python train.py --model="audio captioner" --dataset="synthesised sound scenes: up to three everyday sounds over a background" --train_examples=26041 --time_shift_ms=50 --n_mels=40 --hop_length=160 --input="log_mel" --spec_augment=true --win_length=512 --tokenizer="word" --vocab_size=93 --encoder_arch="quartznet" --encoder_norm="groupnorm" --encoder_activation="relu" --encoder_weight_standardization=true --encoder_depths=[3, 3, 3] --encoder_kernel_size=11 --encoder_stem="single" --encoder_widths=[128, 192, 288] --fusion="prefix" --decoder_width=192 --decoder_layers=7 --decoder_norm="layernorm" --decoder_norm_position="sandwich" --decoder_activation="geglu" --decoder_mlp_ratio=2 --decoder_head_dim=48 --decoder_fused_qkv=true --decoder_bias="all" --decoder_qk_norm=true --decoder_parallel_block=false --decoder_inner_norm=false --decoder_positions="rope" --decoder_prefix_bidirectional=false --decoder_connector="linear" --decoder_tie_embeddings=false --init="xavier_uniform" --residual_init="zero_last" --optimizer="soap" --beta2=0.95 --lr=0.0028 --beta1=0.95 --shampoo_beta=0.95 --eps=1e-08 --precondition_frequency=25 --max_precond_dim=1024 --one_sided=false --adamw_lr_other_params=0.0014 --grad_clip=3.0 --cautious_weight_decay=true --steps=10100 --batch_size=192 --epochs=74.5 --lr_schedule="linear" --final_lr_fraction=0 --warmup_steps=500 --weight_decay=0.07 --adamw_weight_decay_other_params=0.01
Rows from block 4 of the audio encoder of a small audio captioner, named by matrix and row number. Rows with one number belong to one channel. Each number is 500 + 50 x the weight over its row's rms, rounded and kept within 0 to 999. All counts start at 0. Numbers have three digits each.
Before each channel's rows are labels from the 100 clips, of 14976, where the channel reaches its highest value: "top examples" is what is common among them. Only what is clearly more common there than usual is listed. The data: synthesised sound scenes: up to three everyday sounds over a background.
# convs1: first pointwise conv (encoder.blocks.4.convs.1.weight, 192x192x1, standardized in use), inputs 117-155
# convs3: second pointwise conv (encoder.blocks.4.convs.3.weight, 192x192x1, standardized in use, transposed), outputs 117-155

top examples: siren
convs1.2:536422502443514523463564534487503441397490557454542547442467492484481436511583436524509529476477478561527495514607468
convs3.2:560477550385495509478427535501451437548441456560451495431630467497510501450489446510553491473533490530520503482406463

top examples: doorbell; meowing; first sound: doorbell
convs1.144:437471382489487445463506564458487538483562499421397474527520510537536519625587515536564493527448537470518503487558520
convs3.144:495560514520514480515525563573497496516494522421504489435463544502591585422397407513489572566566442475525606471454515

top examples: engine
convs1.108:487534437485449566439511470527499362488557458525515549484443553535556579476455489381537545390457580491527499463495574
convs3.108:489442469331596455544516588549609536531494532533453502554542487536564497477563448522456463406523485490512462436485588

top examples: glass breaking; first sound: glass breaking; background: none
convs1.165:502434497489500524546477529488502454429486467549510471505487505521500550527518421458492497513421548534502561523470499
convs3.165:560512471490553482530538448544502536482519541459463421479491491468551463514497520466432514560553477483570605522513455

top examples: doorbell; first sound: doorbell
convs1.185:558525477471544538525489444382536466486481490506301544494472506504489474474436476612537525536470489549553554558478565
convs3.185:527507507529505492562589453491587484520564506403536561471535498453474560467452490503511499408435502493560425494528453

top examples: number of sounds: 1; door slam; first sound: door slam
convs1.175:457491542603415408519549457539413531483520558533568397511484515502531463540513538462526395549587455498534485463516481
convs3.175:482466415471548528479475580564559539457506432530434436522476498611537551530535429516465608380458348535674461452562492

top examples: thunder; first sound: thunder
convs1.49:593490520595572539532593439528520557503499516568545552513539534592412459403462603497509536478492550417543526569517503
convs3.49:519533548476464461468457457405514580491530486535546501547446566468497439565498505501516484458547515483497514478439584

top examples: electric buzz; vacuum cleaner
convs1.70:556510453476505480446503479508514519548481552410484506380507402508431513476471495630523560487485492420544551496573437
convs3.70:449580510520565545523549425553530585506510486468559483470517532499456470632509546523535575440496568460453458476530471

top examples: doorbell; first sound: doorbell
convs1.58:674553514472539493426528527433435412487526463511433396506563516508460499501534471656576472499477513432492531508500450
convs3.58:618504469506494425386518464511436497456484507472505526402515412509438440453413434474503514569544512504580465449474567

top examples: electric buzz; vacuum cleaner
convs1.81:365556527511509502575483580551486529489588581495472505526545510481520471538452436522533536562542509507417480414606460
convs3.81:401472536581497470526482557535510483423517601514494548443445489500507548407616520504521468586475550515452526493449515

top examples: thin (high-pass)
convs1.14:476487479510594508550546474482493503531412510464543428525528477553569545498519505551486470573462684490499483509474539
convs3.14:466500411497454481486420530548413397512391532436482469443489472476445445429449456464534519598517492499551520489550515

top examples: meowing; first sound: meowing
convs1.176:474561422407538411484490520482497507496353537499530490542514480465474522464425491498565590503580513497519441488552591
convs3.176:443537400452613461495567480587495487426463447444529552500458471544527536468529541469576609362478486445375486557551433

top examples: quiet level; text has "noise"
convs1.35:443453525502570521470484443477540511491457422568469551525490438545568487391494462477462433475566497424520329532417535
convs3.35:468533455534539513494559492438494516520509482544459595544504500434519506528548579482498496524513501501493434415486489

top examples: knocking; first sound: knocking
convs1.45:524462498548419537459555463506524550477447462414446413463315521438543491477377464508482472520467426449506434500517454
convs3.45:465549426418487446499424439454474479405477486422454478491383342415514479483466458491553604434483584532512466499525522

top examples: vacuum cleaner
convs1.150:529567529559467424513404527475495381467477479505549509526368537507459557545304466452591536499584607491477519521564457
convs3.150:469534535510497535531456478496546486511564444443493489517379433428451464446450510461423480513475490515491521486496517

top examples: meowing; crying baby
convs1.53:497531561534517437601484538563470501486541565499518569398507495520454526449600497475438517556529516457478451500511494
convs3.53:515443522429511509529436456516513456430464539481450465508558456492394420474501553506510427459508501527450502457504509

top examples: muffled (low-pass); howling; meowing
convs1.28:586473482509532488548472565422473517488466496469566519495626262520528536503535414459516453539499528536559465505476532
convs3.28:450613550501466604499493481516462602545533461518501418502420601518433343514539527505465547534523588501561468459523398

top examples: reverberation; text has "reverberant"; electric buzz
convs1.17:511608490507478492468547462542490493496535438491523537428508412529492476537568463543502531501473489487555462547456484
convs3.17:588484520510515489453574548342412608561393504499587550491549473488495467454500507532523444469442471562542432487509558

top examples: electric buzz
convs1.5:508519467520483508503506548546481478440470607570463487548583510536467506489524551472424486568530472506536477485445497
convs3.5:497520530436527469528489549572473553423508425482485551543538525548512553552578502463470518456479618505452497506523530

top examples: reverberation; text has "reverberant"; electric buzz
convs1.174:504479488495485473506525579541589524471570554488490409479498447502577482509518460553512519541519493495471484408385509
convs3.174:538426535514510473557504473430486458550510391583519395431453442486511545520577510499491482451413501497530621505603546

top examples: doorbell; first sound: doorbell; meowing; siren
convs1.37:430501463559511476500526541509436483516340499502491486487414480469552501528329437537456549518443512559532534521499460
convs3.37:601500542466506513440550461492480433493416570522540523495459483542529563504447509490474513425492501506420418487602547

top examples: doorbell; background: none; first sound: doorbell
convs1.7:571525397609561599509598494490526505569459484460431448394459425477491485463545476496473471410507471470501515444545466
convs3.7:536512406556482539508419545577467472480470486497531465556496534575496593617532483475422549454449450494560469465411447

top examples: number of sounds: 1; background: none
convs1.184:554550549517479457485525529514525382547428490438460453588406476457549556448479541468483519507528583429537534409548426
convs3.184:512535517553565609515497545545530488426518451561573516509525481478444475473427576527572530527507515520518561472540429

top examples: background: none
convs1.159:522479456505532482501322506467410486490632423457441454467434552494461598555576597477490496490481479537466461577534479
convs3.159:509473525537465463471530620544527580397475505457537470431458473467523598494420508488517549470575496506470510510510485

top examples: reverberation; text has "reverberant"; electric buzz
convs1.68:481488537508517522505531498610599470498523566489538508459472448504511523563526616407480555546590402480422554515508453
convs3.68:542467510502510481426570496546575530507479486482436545495583483538517638554499532503469510487436485521397432618520469

top examples: electric buzz; vacuum cleaner
convs1.57:526402518471530465515455472489444528469547553536548505534510469482454525452503530485464592452515497495501570493528517
convs3.57:494517430490540561457443494511476473614446453499457534552500514521496547571460511536499484493602531513492505588561467

top examples: muffled (low-pass); electric buzz
convs1.56:451421469440584421496500512434471508513617603543543489535445448498466605573447511529480597449428544495528480474467545
convs3.56:536464514486473529500533446557527418562566514475478413418422446510555493529495509448423449498528529502512469420550449

top examples: quiet level; text has "noise"; engine
convs1.23:513423388513527517479530513525466498425455548501421599451508560482470536493539490526555499587510543504491560537534521
convs3.23:580470559577590560477449527445502494477401536593427500510507440488569477548499484496473460624490552507611532563452454

top examples: doorbell
convs1.133:584530485522545538454535545477491494525479493518597543525407412446591465514510403567435497432512501549529487517448512
convs3.133:555511460453546590476424557475502540541496520476458504470475541457577352589564468496490527439538431514493430467541603

top examples: electric buzz; thin (high-pass)
convs1.60:549470412477470544494526490502450552469455414509515410441481474518471503530567531514525471504393425415462564554524483
convs3.60:517488485370474517434560494443563463545497483472492485493516559477504446444490416483442419512441577477565391439536392

top examples: bird chirping; first sound: bird chirping
convs1.18:532525474549485472527491498371514568512660568532433521553466475564420544498631512464525544461595621510517525562474498
convs3.18:512534547499557541543503489485536733495588523461511444557565425433481398460583519507508493462495415539552540520561643

top examples: meowing; first sound: meowing; doorbell
convs1.29:558515486499568487523517469613516502553437518467480460445580491458501490499518582498530472443531525554477507421430589
convs3.29:489485462550554493527507531592492614516517552491461482643479583484467452501442525505506490541424524499518425603447501

top examples: vacuum cleaner; electric buzz
convs1.177:456454462409474568485528510626467534457509461454405559472428500527589506575379471443514465596500515479479456490513455
convs3.177:521465435465554507421439535588559488490415545442507518476503486501483435562468537505484475569527538488436554456497514

top examples: vacuum cleaner; coin spinning
convs1.20:527388495539393432539451429524432559508503672479465544540556485499484437473502488443573565548548556435533422498484542
convs3.20:503539449546525486515488609418490537533569517568474426544467520508657517470588473505526556358445672469622414494396417

top examples: melody
convs1.38:451459452426503515499454378652467472539534519484517484428492497388547461464452482507443443535584467506427454561503537
convs3.38:581517518553537477484517522522500469460467541611515532520519503608444613552550468490554416577502491455443433528539574

top examples: meowing; first sound: meowing
convs1.132:431428479548464585557513548539470450494518440563486462521588506440500587568578399502460537547542568483522457443441452
convs3.132:688508457574543485398487506354500371382477469546418515392491470512494582516492473516429448437449436515585409482484479

top examples: meowing
convs1.122:418411508530535533509407563477479513538547506476450543456542544457536511564561542592543441492511464470415601547552544
convs3.122:468529404484609565569408486502423453440485429523488482509507538495496515535498518480539579523539451504509495509546423

top examples: quiet level; vacuum cleaner
convs1.32:409468566504486548523482439454518511508448452493542497555495360509532477489477458536530483534419526491534481582539493
convs3.32:507507497559428559452456486598499544504540522429589551525630565552552435507490511487540556589498546474573521523530489

top examples: quiet level; electric buzz
convs1.134:449456532464533496437496460457527501464562438577437491550418499458537597437504506472511611536474562598543600563608389
convs3.134:439474490569367545521487528510474457458460502516554527500519485467565423626504419549416428428465635544532465526515551

top examples: engine; coin spinning
convs1.124:433559475537526490538479529468574486473496508478533508454504502449482595399469406457434491468484512506480530530428459
convs3.124:515521476468450504520467470430528554463603405384620590578468581476428506605508531486570586455510482572557494491454482

top examples: number of sounds: 1; background: none
convs1.55:485450517492564502497431594588544532486425429467497551424476569514429606538510507571587514596541495470428528434562521
convs3.55:548552488531468574508516489438485518499364512537518474480501489501507501533475493471487498560509461484466481536508586

top examples: siren
convs1.88:444501535502448552505452528501491479483426533422480477496553478510526667536492509455519453450545531531403532529546491
convs3.88:435519539487475485509560506500452439468477504512454491542421518553478476438419540473538497484459453502462494473483450

top examples: vacuum cleaner; electric buzz
convs1.155:499554460575475550519462461490474547507439550533460426525509403471636491557471507536529517484580577525478530436499445
convs3.155:539507514432584535522516415489436432496521428560488461429479435367482425523508485423440518476548458414529527423581562

top examples: meowing; first sound: meowing; doorbell
convs1.50:494531488512604488489473514506519531549500549513468569521455510537490447485518535485411559526524439534472567582501525
convs3.50:533483511522437554573477538522531476531572502511532431488456499445431493444461467508582524546517564504479518542528512

top examples: quiet level; thin (high-pass); waves
convs1.171:535565498510494540492613538380473536548471500495510471491532557476496646484608444547492408572451459475518472540487435
convs3.171:505492512519473397516488506451485476532592429554434516475546579522504519608367514505418476500514435514626498494447383

top examples: electric buzz; number of sounds: 1
convs1.137:551564568496539479504466553394433480413447470533441609491499567444520575511548602552524603479618537418547567450549459
convs3.137:495577503516458508452428437354445513550348463475479518546491485665539542409485493471491620464392472489487464509489512

top examples: number of sounds: 1; electric buzz
convs1.34:501514552580462525570556457482471434519489566491372462556548496532579489529509509525520443512597512513521421568431504
convs3.34:456591506481482509592512496537530542472587504569466456559466523499471406525496519502496473491420490479503516545509447

top examples: quiet level; electric buzz
convs1.183:562470521426520528476564540424415498483490558577388596521493503434479466524406508475428565479503507517540539483478464
convs3.183:433528546504594448535491443531594501533428561513449481418422483486483465608494533465473575495418507491352456532544426

top examples: applause
convs1.158:534506504515500547461490492583541481504590538452494527485281551476465531538481473502376478484514515495544512443499483
convs3.158:424565545437470444545531483569456487564588615505571454495594521541488427563414454500464509545491502501595414475549508

top examples: muffled (low-pass)
convs1.163:592516535497483450528542520535499532409429523519493506524569490472368539535505467534509433457380506632539506495503461
convs3.163:494477550463519465551518518530440511439535431499582438496408485518497510501571471498589528456542428505487427644587563

top examples: reverberation; text has "room"; text has "reverberant"
convs1.130:503481494536468495424528529517501577512472511445505469485429475450492502445511487434477499500560493546568470467464421
convs3.130:481537499438522603450549529557441450456506420531552495521513422599518427465567534504475498544476474519534470527515525

top examples: speech
convs1.121:516499467477497541516465517473457429443450397497449406458335428505458505558520513537539466523485582587533472494502637
convs3.121:415518554489538502460469491459524509494455482508552515495545455526410443471498540434500374465527487442519422491447560

top examples: number of sounds: 1; electric buzz; text has "noise"
convs1.4:513471625485459432482494627472431486457538431461518528509500503422520490622392436520519570444508494470511550522543498
convs3.4:516457481488510501495530532433510518635500550545585467574442484533526476486444523416441502418453453410490487457460463

top examples: thin (high-pass)
convs1.24:489461442621534456490656464502465561518464460545445542450510498372517474432466542407484480428488455506556522489539481
convs3.24:526472510495519552486505553499484531491394371465497418472549558460448625552599564501582513448540563505543520440536471

top examples: laser zap; first sound: laser zap
convs1.117:482503522492429484542480491543500518423437521416494463438472504493380513476575502468488518471552513403493549503492512
convs3.117:481472511506484544514492551486483407445520489518550465550503448519541433499483486486432538448467472492501380496582466

top examples: doorbell
convs1.8:550431442485475460483439573576532516537561538426483586457503452462474468562504330489487482506604524522432538436521542
convs3.8:517476531423469447521522525437396422557552417431535488578570489501554501471438553482577490466531474496507541492512545

top examples: reverberation; text has "reverberant"; electric buzz
convs1.87:555481559480458465554520559460359486489462530472438547575588509498429524498523539490520573595629496478406476509478490
convs3.87:504442501546452608514476497469470497557501574505540462436503516540447488500559477620536506468583497642488548530445502

top examples: thin (high-pass)
convs1.90:572515453461550507514481422515472492481409501438409493520372525513539551531499482406542627529563456460455486529495564
convs3.90:496555492504525456463464568547561482489502380540538518510541479461516498459466474535557499551459472535614589533547434

top examples: number of sounds: 1; spray hiss; thin (high-pass); first sound: spray hiss
convs1.39:412516513493526535479504461420510499606552450511411617433530542542447508497516484522551554322412407543531541496532535
convs3.39:508511560407495490557523502443497631566451599502469516462552471507516480499505518507521491456494504539439460470538525

top examples: meowing; first sound: meowing
convs1.139:497502607521522545509605588474515501576412473463531510543502377503469465516596530553511477492515589484575497491556483
convs3.139:483510521534477452453471459462560464567522597445589531498477469489439465458485539520542506569579521566447563505620567

top examples: background: none; glass breaking; first sound: glass breaking
convs1.138:525554595504484498522510518457485515553516434519404536507571540506436505501502534542462374498407565525493488493498472
convs3.138:442455600407550449480513478531476437611518451529491540495514487388476509461510502545579533603439380565653483569548518

top examples: door slam
convs1.145:529497509493452473471564487521434574490528507489589451527560501420492492527496541468515514494607511544474508583541620
convs3.145:485467503460506544462519553515586508507501502550455551447466463447485557543478413494504362615531524527545529502421405

top examples: background: none
convs1.167:465497460557522439522513529554481553487445474548443441423519519535563460446571422460515492505546621453490571442430447
convs3.167:561532457475459518553498537476522452552565416549486488505510503554596508489582503502532568398545657540388418497462476

top examples: background: none; doorbell; first sound: doorbell
convs1.102:490474615534565506483502543537454552494383514566455455510579561557544555487545527521458457520544423484409450527536479
convs3.102:527487447523491457411465472446533420501569499456449550532548429541419457545524517465467533521521525504509444377517451

top examples: laser zap
convs1.43:582462481506476477451499410414468484442573519470503437427491461421533483548497609515521483462500479478510522423438505
convs3.43:526457397415490525532491485561499556488451494570492416460452604466511539456550472489541384462503430537602508482522541

top examples: vacuum cleaner
convs1.71:449509459464530511528590487635453492521509554490473420547562516481435480492602397512569484470447584504610521530509612
convs3.71:506425523459465502522482492533437464582486597540529527580523483538495474433493534487538479566501404533514480548516452

top examples: thin (high-pass); vacuum cleaner
convs1.147:557457543471539480392486491455557432478494565463526409423524451589476602599441457426511467552461464467452516586471485
convs3.147:517459527467626443476549458469505468487590521528459437521478546544505488525392460503542558493491272484625486466502521

top examples: reverberation; text has "room"; text has "reverberant"; electric buzz
convs1.15:538501539541448520442554509504601486485486535484420507483531490485490384491527538466507437423451492536490501434445465
convs3.15:596541544442490500554394508463495452581499517636500507405374496466471452455475469433465450525512504461540413413473480

top examples: laser zap; first sound: laser zap
convs1.30:569432557483504503493566512500459459467502554463564623540489454442508503494506577497562448483552520467483508498435542
convs3.30:491485474518409455459504421499431451536416453513567515572622417486439526497544541499563555437460493535445520503467619

top examples: thin (high-pass)
convs1.22:557474533494499407518491448513549479442505465569553460533530470533420602439614534527425531556557522424509520538520476
convs3.22:465478511496541551438467528482486503509509507503607535517572530498530618542478456471499524495446447454435457546511537

top examples: number of sounds: 1; electric buzz
convs1.85:466488506493400481542510546439410502492451503564542459424510550587525484576424552611484482474497426481547417545457523
convs3.85:500526523515474490431478518502586468425542494534498483492471560564471522529529507462482515531407602458472515454433467

top examples: quiet level; electric buzz
convs1.78:482498505462498562492500494578514519448422445485507502435510372527505586444370523485463480375516457446578496543586487
convs3.78:508589522461527538522569548506605540472508515409477428492539460455514537437622502528525433569530550529463499432448468

top examples: background: none; meowing
convs1.89:475553552448508630505473479465488565514502497493455541448599492515458525542418501435536363464575425523507425506499474
convs3.89:514524465520502501581415480474511533603436551595411569458445445576458527448492569488491572576535495481429599615457518

top examples: background: none; doorbell
convs1.67:383505485504451512442497440521580537421582489565594491497522519566479623541483496508462550508563555523553445442512529
convs3.67:540471478554475462480535417458581465400475448469543499543519473460560557532551536488536511497463486551563530523490447

top examples: vacuum cleaner; electric buzz
convs1.96:454507460531496481472550528550497512558418457487557574531484517479485488640454540497529484529525443482434546488513418
convs3.96:486491460434481560558493527444453611574537596607492499546515496516533516354560557507505556559517559509495474497472492

top examples: quiet level; number of sounds: 1; rain
convs1.79:535443556567519503460467500509520477509510565493498542500404347483542468551366459602548516509431426485547446510544454
convs3.79:581490475469490456532486529563439539448528502570364554545460542454582523515450432511528521511517498551387524615483490